Rows from block 10, named by matrix and row number. Each number is 500 + 25 x the weight over its row's rms, rounded and kept within 0 to 999. All counts start at 0. Numbers have three digits each. After the name is the row's rms in percent of the matrix's.
# c30: last pointwise conv (model.blocks.10.c3.0.weight, 192x192x1x1), inputs 0-95
c30.8 102:483488473494503470473481529493493494524490518504485481480489492463500465535500511514505554484474475491510476532475510477497473479518546488449465483477467520521506520506502522521457506482520472482475478493485528497566491477485488466467479481475508512499498502475479530510487519489490475509
c30.9 095:500499513498509475450511493460483554528500501563502501499508489498493519518539472458522556524472503479490472546483518466494554486474489552527522513482516480531502518519511498480505534493560491471496527517476537487518505442531501540499515495546513477508508515495513465489496513479507497516
c30.10 095:501476479527474467496481525545525463486511492475467536511493466496504470480514504477476496483524488488530485489514532493484500496494501511450470531554494531558437470496527463543485495462499511489470467509499445495547495477541489502495488479507458471494466511465478516527477496497513493487
c30.11 098:523507499500501474541489526509548503457488497490528578472474523508478442489514507508483484474441507526544509528505491509510503503481510544519539470521485506533488498495480507498499475501504485480515527540481515510513520536479485503491517476501500480502522541469509514555481498514451493463
c30.12 095:520503473473505471497475485476493494469513481484474476524484488504476488440567513485488483482536471504511513493502554488530490470499492465519503510485481516497545504481470543446495472459484505529513503476532505499499492499475498520480510543448527503490517503471481513476486508514494503522
c30.13 102:500488539544504469485519495512502491492474509503519501478511477494482517483471456477500474511485502493480446513450507500487494547520491512500487516507519486526443482467506545524481507517502463455479474444500493531468463469514502489502491469518466534532495491469523470556512519541524504535
c30.14 102:483504495495502461507474499481478527527503517486527453501492499490488513511457483510529452517533458517512514485445515477477488504488536476506494524509512556469461516455513482522516489510496504533597491500532501489526517561534509498504505482465540511545475452524510504489512520498482523449
c30.15 099:472521535502574520483501476470534502486558526493507492486522519513475500479514489526481500518489470513482492520521479512512509466511503489520501478502497455482523526525504542480481530484500501542521462484549436527492513526491523516512507486478477486544520487500463511481484541543520495506
c30.16 102:502502469511493529463477435507497522548548500476482544481478498525545505547508464464502486462515497511456502514467561448543512487533515511539514518480477472496446463526513558486538503493495502508515534452517516455481505514535470520502476526484471471481563508505487502505491524488484472480
c30.17 096:484489466463516496451538463532496525509488477497491547525504495532473491490535489490471511494525490541512502499525521505502510518535537509513519532501506479499530529536473508498499512470491515484508509516551500458516506495472503492483478537498501522464462472500555469502468470497484494497
c30.18 097:520494509541477472525534533485528476496506497518523511525495480456510509494487492491532525508493497535461478483514526512474487492489543528472494474511548517502531481513450503482503491521499481490525471499469475437496538481518502469508487530511502499542531488503489523490496486502485491467
c30.19 089:468512470503492494516463534502503500504473488515504515446544502520491534491526498485505498504451488542501512486502515489509505547530503468506456495534496487503459530495463527501472460520527506472454486529484483480469494467500479487499487465489467516509515493452473508474524536501503490522
c30.20 103:475522500470487448472475495490521478479477494505458435509517530464514492494500486488469471483540483495511528477493506479507519498517517502453518495522476475499509567491496524527565490515506435525519469510528501506495485497501506538506582502492550501528494526530451507475497557493495499455
c30.21 089:499479492510520446521505500520477504505476495519484483514524503508522490507553483465508490490524488510460500507505517475532493510494491489507525531518468483477487520503516451514515514504493503472541499466517506543538546501548495487501481502496505455524465529496504498445504487496511560512
c30.22 102:492474458500533503530474487510520529483510511507516484514462455505492505472503510487486513529507502447471485523486510492500450499498507482470530508509513529458515491536515514470546498502506471484520503475537594499475516511491513517542522511483487515520539523556502495477499488544466494459
c30.23 098:506474523520540491447456504517503496502513546523475516511485501469447512500480544469463496514461493441524502503480505472477487470509474523481501511478493473532479469459487475512525508582509496494475455484507484498505523521497484520470485467463562459498504533518472477524497489497552531478
c30.24 104:522518460485503531523489500489462472481428464521549557503508462516491473495491491527507487518450470530517567500488531510524499481490496516505470476496505513484530489495485464461451488521481550467462500490513501484446562500447478460476471520494486527501488447483524466491498502453481445502
c30.25 097:542419550509485501521498484473532520547486519499515522508550486501505476510492501504507497474474516468534465500484540566465520480495499505472539497535489510495471545509514496513505509501503489510507489484505547505523493443475527478501503505509519536523430484506530549499524477502514499506
c30.26 094:491508496454490512497500480482452524564494538490501479484480484510514491495525525515504497510517446487521511511543504541495538511548521451552510503470532460487506482530455536469500564472531550502467550526523523502477453506460487493487522445481523498488463509499490501495494442537504519550
c30.27 114:478492484512495498487500485531496495482480503507510495525468486514541458505495485520525470530497467518553523488465492479552519493495502520516519461516517489553495490497498529554553503473525499510509467458545489498461539492466502475492494556474509512490481484508519449512524512482458516519
c30.28 089:512485514494527509488494488479505593502487493502535514499468477564531493516523511522475460493511515538516519503558534511526514536486492512486520482490465492487468496523501496481483477477520510500502508486482467503502475488496454482528494464477478525468538522483496524541523480501488490502
c30.29 124:569501491486492485521483520473515491503482482491483404505517493476528520529517518479460541510481485539492524508492474488527517514515540475488535468473490466497525487474475464495506493544485508558485483492472485479460482456487511488467486485479474512455536463479503492478504537525528486523
c30.30 098:481414496495464521479460484528493516500451554480530488512530511509494565525452505501468508464508500484553464506507496546489517485494509497489529470497507478487514484456477473516510449504472504549487503504485547519510515501497487478496565483487487500508461489491482522497493457505469515517
c30.31 103:522549512506541446522529469491501493487502521482500500517545499496484502482483455495526454517504519527482544522462466499499512497509503514496503510541503515476517458515496531533523548509476446516511499496546549474468518492497506491438537475511500499508537451515538492501472485487470508463
c30.32 096:519457501470472480508477470491519491486492521490453492537531519502478482489505488472467448512536495565526544478530498522459483509465495503496475498502523483525459519521457472499495463516496514507509484471507435463518522432483500464486498486527495484529479538469529519494488546500483520488
c30.33 091:437516528461514503512488491526520482514503476500478525511514532480484504509533464541474514524524428488499530509510502481508510481481488482511512527485514521502498484507505505479499529480509475496491483518520529486489565504505487500492519490476498496542522496468523546510494523486507492560
c30.34 101:472483502477448503473466510488508500468498504507485522518494501503478467513479474483473500514581495465517520497520474537488491519503511470512480490506505505548507475484502491524544519541485512547479491464493491496475519489485490496480487512521453539479486467502513526486495457539535496501
c30.35 103:526532430534453491503477483469511482469508521490487476483512487479496490505507462505490466460519482517492521501473477540469511496497501493459512457486514496568497516526538480526508521463519483496506465491519532507493464474496460446494552485512502539511540479487507556500534481491499518491
c30.36 097:474503534512500501508468527511508506500503501492492518481481497499509521517499496520523519506497529475513519491487540491497493502517498478498499526460529564487535503533488486523486510557454579494524501508547537493544414487484505503507484524529512534557483518501513489476533519537481527496
c30.37 098:487524513511499542514514521462462478460467473497507453527519483488496482513516478547523510488493501528495504520498513525546477482511502488499495524486507561486513498486506483413496527491522506480541532479511496499474544521500504527482530509505508511545512546506493476505498554508470569477
c30.38 111:501469490506460540501473470472467497556514534491481493462506489477492533523519484459482535464496450502485470480489556516544512472527471524497527497475483513535471502528545467484500507480452486502529491504516479512473520487514502509515524472500492534491531476477476509485484508497439530428
c30.39 093:508516504514490542482570491437508512497498488475515500498485516492519500505516558465505497457462486483482499505492465489521513475486482491495476478505554497489500484482546534517522530509501484480492494540496490498509443499462483504499526567569525512480485480471490497491548486460464506494
c30.40 103:496482498533506524493490555478514527547464503492494554505512485517503478467486507496538517515469441472507475488508520465483486507526506461512498519511491514514516535513492476518506467563569486532539523552481503523501473554504480477494466485499511497514503547515507513498522525509513499495
c30.41 095:514504520509457530500532480446550514492522495494526455508480532444504529462446499481518474524509524488509469529506489469525487516500523502455489500490474486518494491488467501531472583528530478498499485471559486507476542526486506524481520481518510521504479491518532502476460551472526448455
c30.42 111:534487510533471497508506532535553444484463484526494500479463485523479531497552486473526534516458498477466488483490482488485489467528496477549540488545515480547477538471494482481551483546459488485500470496525488519447499497517471511464547457478468487503476515505488533515492485524479496479
c30.43 099:483546466520509458507474477519536517544498497501465503520500482503517481523488452541552521491519571551485481518495507487506491531500490491484480462512509498499525520521519496517485502512464498501528546515529509513505462497501536535465471534492498529518520491456532479476543506524455468553
c30.44 098:507461500486508428521531495496492470523493492503514507547508471513451481479453523517508494460516454492478484463537504571521483455514522494477516479505499478483497488523484513512471510466506485461456454472492516498467521469512509513549467450485494491511495495471489499494524482484544493511
c30.45 095:458473492493496489514480474495492501497476537474535485487498463517494517533509504473511514480506488528507512494472497495462499498460524528488490531474490501474484491484499492514504519485470514500473517542506495496519514475488521481501555532465465506532478517510535469506462455520500495465
c30.46 102:527537488486510500434497479518489485496551473541491524486513509520537481464503535524492514546500484466463467512518464516488517510525489476479481474511584537476521487505531498517539471470488458493493477499487537500525490500500525503533528508527518579522517477508454496517534501469501506513
c30.47 111:431543472507515500483472468547486504544501545525488463479458476486501540543528531487483518546505507501525524529513524508499501505544503527519479469485458465463514505503502508483486557501530493466542483494485477486512505441483498538459484480530489474502513511473511490478480557449518514489
c30.48 103:478453507506529499522501483503533492516505528542505514536467482512525501481516496496481492481489502484478485498518496522484514506492499504503471547482510489477536466539480492521493499519532544530475540512544506500451459531508490491531463526479534543519483537514531475503483480487460510507
c30.49 102:516452476520536514502470461486500462523486504492474485495509461460533478544473507495473479504494515511485480503508485524502531516443460492485524534545426507497504485484496507445515506484479479478502503517465453518499502493458487509494466490492483486510480509512498550545499480536471507507
c30.50 087:488493482535513519515491521443498480504479487470497517500459440504483509487509537465467506473546520472482473489494483519527539514497500504511499509490509515490498537461492492453465536546485512506479469479537491485495516546526477512496537510477496502536496563501552484509490520552467511519
c30.51 111:479511516507517508485504469554463533511512488522515452449526498472464528474518536542507519539500497495476478521521478488520508474479526511493486465489537484505510507530513507517518480513497490491531484502474491503486533520456520481510485551520481481527490507487539504488526492470498534501
c30.52 110:516527529486491469501480488498493525509496494477492496541504502477523516474499567475476486508488505462534476500512550510481488443488525530474506511532492513495595545529524478503486496495497542516544468473474498494513441485475497529493505483504503536516534504490531506537483477489503557522
c30.53 104:524488499531458480525470525493493532492458483496514505529476519469512498480537477517453495524519460495480546509460490494512465470515483510525497540478426462518498505470511527514543492506505530506511460483502497472494517481483517475540445506503517476520545564500463495479472484453503464497
c30.54 099:513519485456479537462517525523488480475510491491528522522498482492475462483493474547493457512517445453500503496508476479466508517472457546490482479461483521501538496485500493494490500511493527501555515527529490527463497557502482504497495512502489506537486494596490478480481526538521527505
c30.55 103:499502481517474462502494479539510500518436488458471494505509521497476465449480496519515477502527498474522478438465470488499516514505474492485504465510516500520502490531514468490509460501543484486459482500527498513507513484488510460532477542484528537474456483480468499478506531493515533501
c30.56 098:535503467496509520473497504510473468483520500559531483530467530493535524522511479497482487536499501448495488486513508527480508493490522479472515492450493491494460535538525489469530465461473493468481514480475507504495493497534462535470489472523532502504486538506480536480533531504499522440
c30.57 098:507514484493485531486495489494497489483457500482494460472506478517490474514532512517511526492467487501551473470472525469494481466526498470532512494518510490475462492461483459505486501549465512507488480491526459474509508561523497471505476547504460488511477516534503483477497506515491529502
c30.58 097:470527516485473461461461511527505487529539482496525460481486491505485513515474542497469508506511455504506493460506494472490497479499519484474495517488518485514526548510485504511481481519515485503509525500586497445488490497547519505489462538486512513487512456540543507532504498527488525522
c30.59 098:521539477491513484527542537506501516490494459498454521496468548495522483502493521491521521465466514486485511503514475470473432476531537482527510524495490520497491485499538513480533530495444487501507495499491529492496520443488511471544540507530505499500499520509478537518490524514483474506
c30.60 103:469526478449486483527511535439493444468519516537484485474527491476511495492485499482499511511461510489505481544527516462502508496503501505507490473493490446493530539493492512530519472480505552490509451454488472499514515502496464496537485417484480502515482481513474522517554526498490478462
c30.61 105:482498541501530520526517507506505482467475465525511505518504462463499482506494493534502490489561488518516506555525515521520536465488558527490451496509475500528467529538463541493484493493523487474498487494498496496485494497499527467489499490513515481513500540522509500509519492549531499504
c30.62 088:494481505486476496523501489483486487519474529503507496524522483513541478508539500537487528519506484479542475467487540494465524523511500543500497462483494468536503467493542526505549522456475452492483504473507533515539491496468501526516484487485502516487536489516484470491518528502521475498
c30.63 099:484460528535512512513487461508478501494518462473514511511516500467492520521505469504477509471479496492475555486540507489503493470515512510481482456485481512494492488469544490486501444502457521522526529491519535509454561456516497502517554519483498506481480514478497532492442484521495474504
c30.64 102:506516515521486519473486500521470491528490516497484490487482534529552478494461462505511463455498476511466503536516473531540526541507500485491495466500533507541521516520461490548489507552438468517504508476506500510500472498553465524510518508512535512481499475473533499494495489519530505500
c30.65 087:473490508483489510518486502532458484477514523487448530493501482490487520520558505518484511463477481496521478506467534489493504504539526497522516480467477445487507490502513484447472445450487515486461484472464512484490502487474489471502469501497473518471519507509503516513502485489464476464
c30.66 104:475508506499511496453473523502516480487489497458475489494521530489473494496536519518504480498511496472513468478470517510507464490508498512508473502482503548524524531527500580503502535502564510498467512562476525483493502471526513510468511545485537477466516484527510513500474498472500471536
c30.67 103:476512496502509527514493526516493466455455504530485508490489515510498468513550505471502505481530503536478525535487471520505496440489526453513505510499495493501509456488514466515514499506484509465450510515534518483547511504555455526480476515496514515578499477464506506526536421479504551470
c30.68 098:520526478514546509510505516507456570527501521489538497514467499472539481489498503454527506477493580500497485500510521494483539526499459506520521496509517529483474503495503497490460470493464482491561518484469456481495494501494474548482501504538505491494498509510518505516493496463501495486
c30.69 099:517514484524498506497552466538522486502437475488457503524514491506496511473497472503472508539533546516526498480581487517498466463525469490431482507482509507497494500510481547553501546453563466497460488498502498529495491489467552519495514512516512478502477494510480495498539488478470539497
c30.70 107:504489499488522518560527529538542486497511484549504477496502487463508493495488526519495558505528502508485531504495477517507461478487518478505498466487488473503510496516503503502445548533469495503540471505485503541492470485521526515493517470506479514517568499506526493495482513496570475531
c30.71 103:532481513497516481481498481489477502501469468532518516524570538505498529487561449558506521483512519548497461498534481548543534507466527507470500460498500515516493509515456472485450482470549487518526547491480475466525512509508478555515497529488499495510491495511513507554491455474494522475
c30.72 095:458497473489507486473465519486459482508495501548480522482508468514473507502492488541497506519453443524501560534529468496495508513494526498463474494495488492477502527502535543533503491511483507473446490456483500485500497522554505506497487530532522523478518515472470520474491533525520515518
c30.73 097:525514530509489511494521491482490489493500466455520482535546502500500484457492508515474492489495499534543484527513535538446479530522508504538483488499543491465506527511509504502495467494496484529520505482478495485520459489511539480496487513529498468506547507532445496468490483463464460511
c30.74 100:512482480550468519491461513505487494462498475485466518498471494496515480475494500467516484449511504509452528476506512500472495526462494500510491464534545473464482514496494454490570503537501507495482475520469525530511473520468526495581529491530556518489527503477498468492534520477477464511
c30.75 104:506545525515504473447524458526498496493493535496524502492468481497490516496504505520485488518475526483489525498533477497508503518473528558458537463488485485554508515553475443488464522486520472508503473548491505492486484485473518530487468503539489451471504508461485513469480507445535480517
c30.76 102:513512497499495534513484510471474491513503495448521508492507453457500505521483477509486511488509459484512469462495472491458501492491531518527492514482501550540484505512484518520556523573494491511499521505526492501510491503490515527491478529467507498523521534506564480561480495549516508546
c30.77 096:526479481450516512484492496506501496486471519565518490504488483533482522536497523453478522518465515498532517499541519500480506464522565493552521498526514474543521510559469504446497523514515540546473527516484515527523534568511481515483504514484465517500488539504506479493501464525515517502
c30.78 099:535475506517510490493524494471455450495531518522513543536547503501468497483467514486520500528480552500485497457489499511496545519506517511506501533492489491499477488509465480490528501514503490508492471507498505512522467486507490471512516523457490512514488505546521510530528501524522511504
c30.79 099:485500531470485519524528509499490492512506481476506466493513501483494506492489480479504445487511486500490462522480459516520476526528481489491479512511541513493488443537506510528522539460533487536485521482491495511486475533527487492505535473493553530481501482492510485560509519521512513449
c30.80 095:495437564529504524474489502496498459498492509492496517517564504491491486508528458523461484509546507536519507501476504496516490541529492514498505492512539527493514505540524486536571580509526519508513523485527517575500510501523523535472502526457493458491517502502513477460521515485520533493
c30.81 096:504516484472514545490511526521508515480502497489502503482521516417486530510541544503526525503532493471528517519521489485505499512479497514501490533495511478486508511511494484522494576494509490491522486529473523520448490498526551516545423494538534505484504503500483531496448490488523510504
c30.82 106:490478539518493502517542513510514493546461559485498496493541498467530521504497534498551517492520483518472492517521488499468481508463510489510508450471482521471527528524477561494508500489511475563465550518522539490514490568490523473481499505519488522471491475519510481482494501501497563468
c30.83 096:503520483486483525463487506471495475476489497496479492460542463495500514504527515473436475536530458501510508479503478514509555467484511514511525461479496498448542484493506507476471481484474533459512469500479508470468479530474490520506426530493488493472550460499486505468472453487496432504
c30.84 103:507462499511475454481511516503481488503496504484480489521530485486576515526456516555517551546503456503478536491502509485588544461550502505526550453513501516533500515499487459506495459479515511457490496465505518501502477495512510511481501476492477498508503469500503494467503504481471505489
c30.85 096:467521496492550469526541495503503492489498501529505545521535475530498503556507459513547507511497462500478534510511488477497504501456516454520473515461473474509552489509451491495534501482513511512458456532481523504506506483525497521490470526478493514493501469493473518474493496493491490529
c30.86 109:491508505494534450515439508478495496487479574501485496494505474482519508509479515502488521537486476480492447466513482466533482511494521513498524474474484554533515464544517504503480485503467544557550520465497529490487478513481523537443525486501507519486465488539478463516456489525515556543
c30.87 100:526518493504510497527507515481481530447520536523486533443487521513510467536504535514501527491472494555524499520481466523514484474504505491499474520459541515486470494504498484513506488465499497490495491496545527516526513439473483478494470471482504538462478491500540515524494474477476522513
c30.88 091:507512463505468505493511530474551499504492483562505481541454544494458498499511479562506517457500441506507507541525491487496528508457538469454513504524493515492502496473490451478509533511532472499486472480471486531476485499467518494503508509493478488485493483509499477501526477474505486507
c30.89 111:466502482473472511520489517484517474536466559509497514517519534527482506476540475525475558474443490507462516497498500514576503504519537480523495540494507483508461494464473483509546480517540499540507536488461540524485511576489455483490513489510512462530511526518520511515515489509507519464
c30.90 101:509467512502491493533504512478502492516520546489533512499491520505498505488553543498505508508500457487493494511495490530492524485552500509491506555506496501475521484510517483458531497524532546457488516512552476518516475485480519505462507519495510481528512502520524492523535527485573499501
c30.91 107:503501523431537486485491509486491483499509515514491494511501515484504489508495514518457478533472440456541501513490493510569494522495501498492480507533511501428446532495555496522453503524533464477535528529458508487529456491532451500506483477538486509492487493486483495526558492479511486519
c30.92 097:496529470528512500517490501493512486465505477512519515475505485485482525496503497477486511485504440478501497490509482529550491497521501510504483468485476505522445522546492521505468554510479469474499510493502505521560514470489504509490485560505525495529511518468513517443543544526491559506
c30.93 091:481518466474527497502491545496476517524467507541485501500499498516503500477483475527510516488514502543501534554460523440470530471487501474470487479547484433513507533534501532487516459451540500496510452478489516483460475505497516484498496492488547523468490482468509528473511460504503500460
c30.94 091:450481467501495541506493540488545507487438505545516524520500463551497486512513508520518519488523483543482549528554499483521498489535503519518521470545540494490525482524492501516529510521459478480516496478509521468492524520489491487567489474452484516499481489512467465485519492553514482491
c30.95 102:522502517477485517537534482532513525501557540508491477482524496524502524496446556491555509516498524495498524511517540514457524500478478534503498502477539525512485484475497513490492467524488463459506457530510457490533474507482496491554532433507487508511496494478518471459485491518548527511
c30.96 096:458533503436516501494482502479512490528516508535485570507533507490540494491497483475494512497444583555482490517513493487508501486503482484485511502477460501475495517519490459482513492484464448477445490540479491472482499518492482493511531459489501505477472482554490488495519498509485458504
c30.97 097:476440478461480503490508508483515464505500532496500537507507518540516456523502545503470517484493519493525485487470446490519493534475471552461494472489501493489533506504482486500484558492459550506498475484487493487501484475477534505475522512538550515519489559458447502473487490531520473543
c30.98 100:495488475525541477519507497462479478478519527469539515468485474490564483487502536476559477518486495478527460531490542501509478510521466530464498533497531485530520518486507494562475565550498474547507509486514493517497475436483518501499537499521579508503510448470495462479475535505480522507
c30.99 105:501513495504511525501469464517515466456493552490576520484508521511483471495519477536447470511541523467498531492490520476465494504511474475503499460485483507531537486525516467520478506517486510475486500534487489481557509445473498488462529532498541500518506471491524482477502467500576499480
c30.100 092:533490492500534518461481545481517497514458516504509499476544483497500494506481545529482487525488482534469491480476500470476532510500515533483522550519532471489505518484463486501481508476493476484516467501547455467480562491476478485502534530478489478485474475474531533529512531510508525510
c30.101 102:490458496485477497478480500512486480471486537499524482504502507490520460516487544517479478495498509481497533499512499472507491549478508479504501500489497495547430476460527501525484561516503492515482516561532576528472446566468456532557502492495476498479526501507488514486522510501469509505
c30.102 096:482497521536501521448513513511489511491522506520460506471484531477492502507494531541526497524500491515490503549517510501524501463551510481563589469503514490490516467503567496523488537494460480522494471498477506501538528492491478517467526461466491510512476481488544520491544517518530525537
c30.103 097:477505553492494536450531534488536484519503519517494471482475507529447495521517496514506481528508499493518539518493498519497488459522556497474533539503523529485482472475452520488514578554570500519506512501487532522511483515536531491508514540544471449482476518489479478489487466477509495479
c30.104 093:508482474518481490514551532478509469474498538512485461495472509519509468468469472490457530455500526473499473489504527505467511533523493483503472488481517497487496481485529490493505549518509533494478529510466474480501517498493536517512459531507556461474508538555511513470496474500549491500
c30.105 094:498510491527499503502464522469503512461463500506520489513471498491484463480512483495512530459505462497492499484518545523445507527525496506520526502556480514476568476492474482480507476532510509510483509496493502505438452519577526475517466506464502504513481532490491519445506519538449514487
c30.106 110:504503532525523491475505497465502540516514486441500459503485492480509542479503516521460519512476526503477531476489480500493485504512503561497499470513539504468501480502485469481504493473494518521509505473549543519524517493519534536497494431501512488544509503456486517470526465475524509556
c30.107 098:531461523525470466479489495525516503501505480512478496548531511496473487507482474490517504506540508532473507516479484491482529507430556493522502514496480467528493486507517489487477518466527535469524522529467477537467448510538522510559531537511474476478545491501538473553495474496522461527
c30.108 106:477482470535495529485496485493465493467510458518472519479510476506528495503521489507533496511527508466470505480537519454520542509491504492508487498512501490495484551496477499576506479494533489480514511502507483558494540545498494475497519509466508490497538492469520531520524435474489475490
c30.109 109:468515495460495507525517572509497509510508516514493486487470520472484485491450540509520508490522466536531513500497537480451482512467517529512513473519512553500481530462523515535492458531480512540526488510565505503545487472554477525507496501542463546487516459497526508501471509516506536493
c30.110 092:516528447534505559529489490494508517519518515515503486533490454527482506504528512481462474523496511492501502511532453475534496509542501550520510508525492463503497508481445477466525488475492527508531476485558524556480533483489476520501470461448491516533471521507499479490485533529518501534
c30.111 102:525475496486500511486516533480491516501490522497509523527513493549504488525503493490542529451495467504525531564530475552527495519449500474472437511520507504562475472503464477548471497523543496505502526504495476484506494519502487487465507501534493477502492474535493528488535504471518506486
c30.112 093:482481501486503508529546504499503499490541522492498528487487529514489506508544509477493517503511525507491508502560454536545482501505499485488480472512506507541522490512489521544489488540489472530473529547504463512510484480516496507508528514498516540484508527494497475467519497480481521540
c30.113 101:491513511499459517494476533489500504479513482537516525525470510472478510501490501512495516494486455467462510502479505498497504496543489525501489519531498533505560494543501451517538482543527571548509502446478485534501475512483534472465520490482512520468492566526539446471525529510512503506
c30.114 091:510523526468457517482495513448449489502521521513525517479511506498516517466495517477458508497485487565491503482466464529512529463496474488525514512558501470455489479498478483498546536519521499482515482549503494509550478506511496476492503483483502452470493520503504460542524561468454477521
c30.115 096:522472478504495527448511491446478544486477548437515463489441477510528477514520508510514502491498516477511466495484512524519500512538502509524468519483529494476491468493480488504486521495510537476512518462488453527537452503478485464562513473500491503492492466519472491528558478516443517514
c30.116 095:501495561518497509474493531496509502518488496501531493471492510515478469492468469466516492485508460504507499514452491551500505508496514491516506490468540484527503487465497455570543531469523495483516501458476471536535483491512522474488492465454501466513508502534488485473483502492475568469
c30.117 100:481537482524473543501472513521494466453527500492508471487479508460515494534510544499504472507485537481478544508509492485495532447523553524532467475480553520508474480490493543486514505522478499508490517475478500516508451532487464518491466524511507509510497489485502546474513509470536478502
c30.118 099:520499540496508472532511516569512504528494494452501493523521542499524516527496505470497435490505472515499524507490512493484545487529504483544474482504476473501445500500474539495562512520507447483541496461534551479514493469507485517468511545507525524537554475502526553497477496467516523482
c30.119 108:448468530462508536515498465508524486464547483481468509524516527502506530500467505482524473533504493492528533491475508521519482490478478505498493460478503470593489494520500490520492486521511499500541515462541514494542486525499521457492513478510476509472476505525521480497495500471509483529
c30.120 106:493497457475507481484502471524491468509471519500477484477547470507518530502520507494516521495489473525516481497491474480599474493452468479495524485484467489515546481480497565483511463493527479541489454527472522481509522539477496495485516506506532508526487470485496511508462479519473520495
c30.121 105:481531487545514494500499500488489486503504479503521479551511497504481450453492435482498480487534532462531507513565486505512498509486531547495499497436516548480502523511475469536509503458497499480522478564492524482525505498465487498530502479540540500513557523485465505525486495509507522553
c30.122 098:484529499504517530473493489494481520535483500513503495516523503497536500506476518502514482495535521484490507479482506497461499521517528514477494521476523522498475490469487546523460558532485495552522507560457519511488561474473502543514459541522489517497558544542493525498495514447480504546
c30.123 092:478522456514526489512497515516516490480480527486474542534507537501525505487565478502506525505504506495495479506497495494523533492501469534500482527521482528504476532527524485466524542500489517496542445517530496533466551506515496484469513494540510531527446514490501524473505503531524525560
c30.124 103:525540515548532512516504556482504511481529500521494502522470479496501524487498519496469503422512524501574517491507502533505511521476508515512485502458500493539488533566511492492484457529520456480481505464469508516495478516485501523476480500563535501512512511507504501474533472482466465531
c30.125 105:487540520489525530478522531553475476488543519528478486455512479472475500465514512529488487490472481493516473486497506440530489444513464484509473449501534473503513481504525500480512479490517467474541506491503506488488533563484554484463474479494517501480500519505476506495469499504454518554
c30.126 102:502545514458477462504539492457499496505536497537494497487518491472490510488513523507482527502491486508551533474557487542519527490496466508504555500483472510546492505508487502524489495565516521543449519459505478528472467481525518524521514489498486536553495535495508517492498514522493472475
c30.127 094:535472492521508520493507545484523519452489477543537490499458504536506484487534459529504511506483478575503564540522475498544484525538495518481504493519478458514530472517501491486463454500500472519480496480500512525511460549512507531480467550504510503531486494517539472493516487530464513467
c30.128 093:506517509499517473484467477536544479502474504483509490498510481512503483487503525520503501491523537475489529481475485511484526448459485483462475497485532512494517497517495489458488528446476468507476508521522513497469471485508468481499495507471495559486461523478484478493522455485523469518
c30.129 095:497465508515507485506469531492484485471484435489464527508514512513507535500530496491489479483491485466535502463504460509479494473486480495504499483516510539485526486505533532516447509482510493462506554552517524518502505523522573485513485523499516513446533514561537496529469475485504511473
c30.130 107:500503525465518487498493475502541532483440488478474513495472503520478477515489452519523503549482456512524502479510484487460478488462512528510556542504490520525507502559503548470480486468529476486524525550529480505492534509576499471492497521512523531514517508528507460504502505490499452447
c30.131 100:465498485481540506484463483464536481503517469489504529442448491460488478521516539512525527531463454498533492526500517512492519486515488516465497491523446460498504492501525501513528503500483495553478490509487539490462522487507537500496527482479468500447548480509526487513534474477518495504
c30.132 104:493500528524515530509523502534481518519533499506537527475553493504463558483518519529489473479492492460511482497530497482515501500530515524485497501511562531485510504457463550463536464545500465505485499492520518507524480497470546480513530498517507465493526476492521501490488493489538581494
c30.133 096:479447489494521478492493498486473519521528517493494456501485495509501473493503486503490492535530503505521521502491491496513528482457481504505489520519510533477516515470493526484485451494480545513449512484545489531539476491562508502531496471515476464522529502430445487506513443506476498453
c30.134 095:524543462501497468520468474482531483498485526481503481528520523498504463476494548585473451483520518493503516486498494501522497491466469478474494540491508522474436525505479478481537470502478539516538490479516447479511532480542543519490504467485509516539467488467515519558530495458513511464
c30.135 094:512475499506461492510508477482488494511547500523497482527473508501506495484525479493503508498475495520504495543510477495512472534502485512477521479532492531478480476509523472529538528473503522498545485492514511536463485505476502483517512506491473502517557487576485542524507532497541502496
c30.136 103:495473530490458497474511477529463517518485472476558485474530495467498514517512511437488500518479546469481509477451484491467509492486467520488515510484527501516485515513515527466484494501473435460496448484464503460519539505555469508471492478519498530525510481482463527513497492487455478493
c30.137 108:486488510550477469438491504473501468536497535507497464524493497504495494479473509506482508510509514474487507531488519514512534532473502506431433515486483482519494498499492525461512496546557501521501481513490487453486485487478501484510479509486497501492487479501473476476498504499459484479
c30.138 102:516512505495514498456482541490510482467481458510542471512443498474544506546495486479518541514538502465487495544486518546526511486512492535479478507504487506477516474525513476501532478433454517491488444517483510452524494525501480520484506496522514487527488530524498513482504489449486498495
c30.139 104:445506501471514521492491475470497499496451525507496559495483503509491526491479454526538517475489517523476545550517510464495472493496532475511502503453460501510494480533534482547506471517487465514520491431527491473478487544481506475528481524499467460479447510500469477475513494518460527492
c30.140 098:481464493476489539513512520527500478503498463487501515508479487490524498458510555538526450511519483488458479498483536489510467505495487504496517496494515472519465468497520524517511548493513512487484492500487527514531493488483476503485487520547482501502558467484498504513515464445537530488
c30.141 090:477474488485489448550522489503489478497483477512520523489568530484474474489524482520520513481515477497525518471501469500492498500487468506524455487516518520473535444532531507514479522512503547537524519481529497521497554508513489542477565556503510539520488485525556455504503529532445518507
c30.142 101:568490513484478474490511522464482497489508490496498459514488491451496491515532510522506453536499521469433442486466500522482482460483520488506526516472517525526511496502456489491481519480509471504468498510478458498524484511467504506522508512505490516499455503495481488530474460515482497471
c30.143 106:521465453473520490470493501501487480485507481531524490522513526510505498531526527543531492489499497539540485524537467510494472486486529511439495448505542446477515508518497511471507494511503510521535480504497526500511507474511546497493491464489499504504503453457480493501519506483466532517
c30.144 096:503507550490470488491527462522503522539530480499470456520512527511499500497477502463522454531494532482512480466509499516502503483507515515475473547490503498464537584483530495490503493494542547525495488475585476512511532489505491507512473528528529485508501521456519444516487449509489541485
c30.145 106:507494570554496552484508472523508492479521479509498440525527527471480493478477503551510484550503487514481461568471501489513472488490509602548483478512508497529500515485553510511466509529480485550490497514493473486492471500517493472503460498467461501528547461502506473512478531541506540551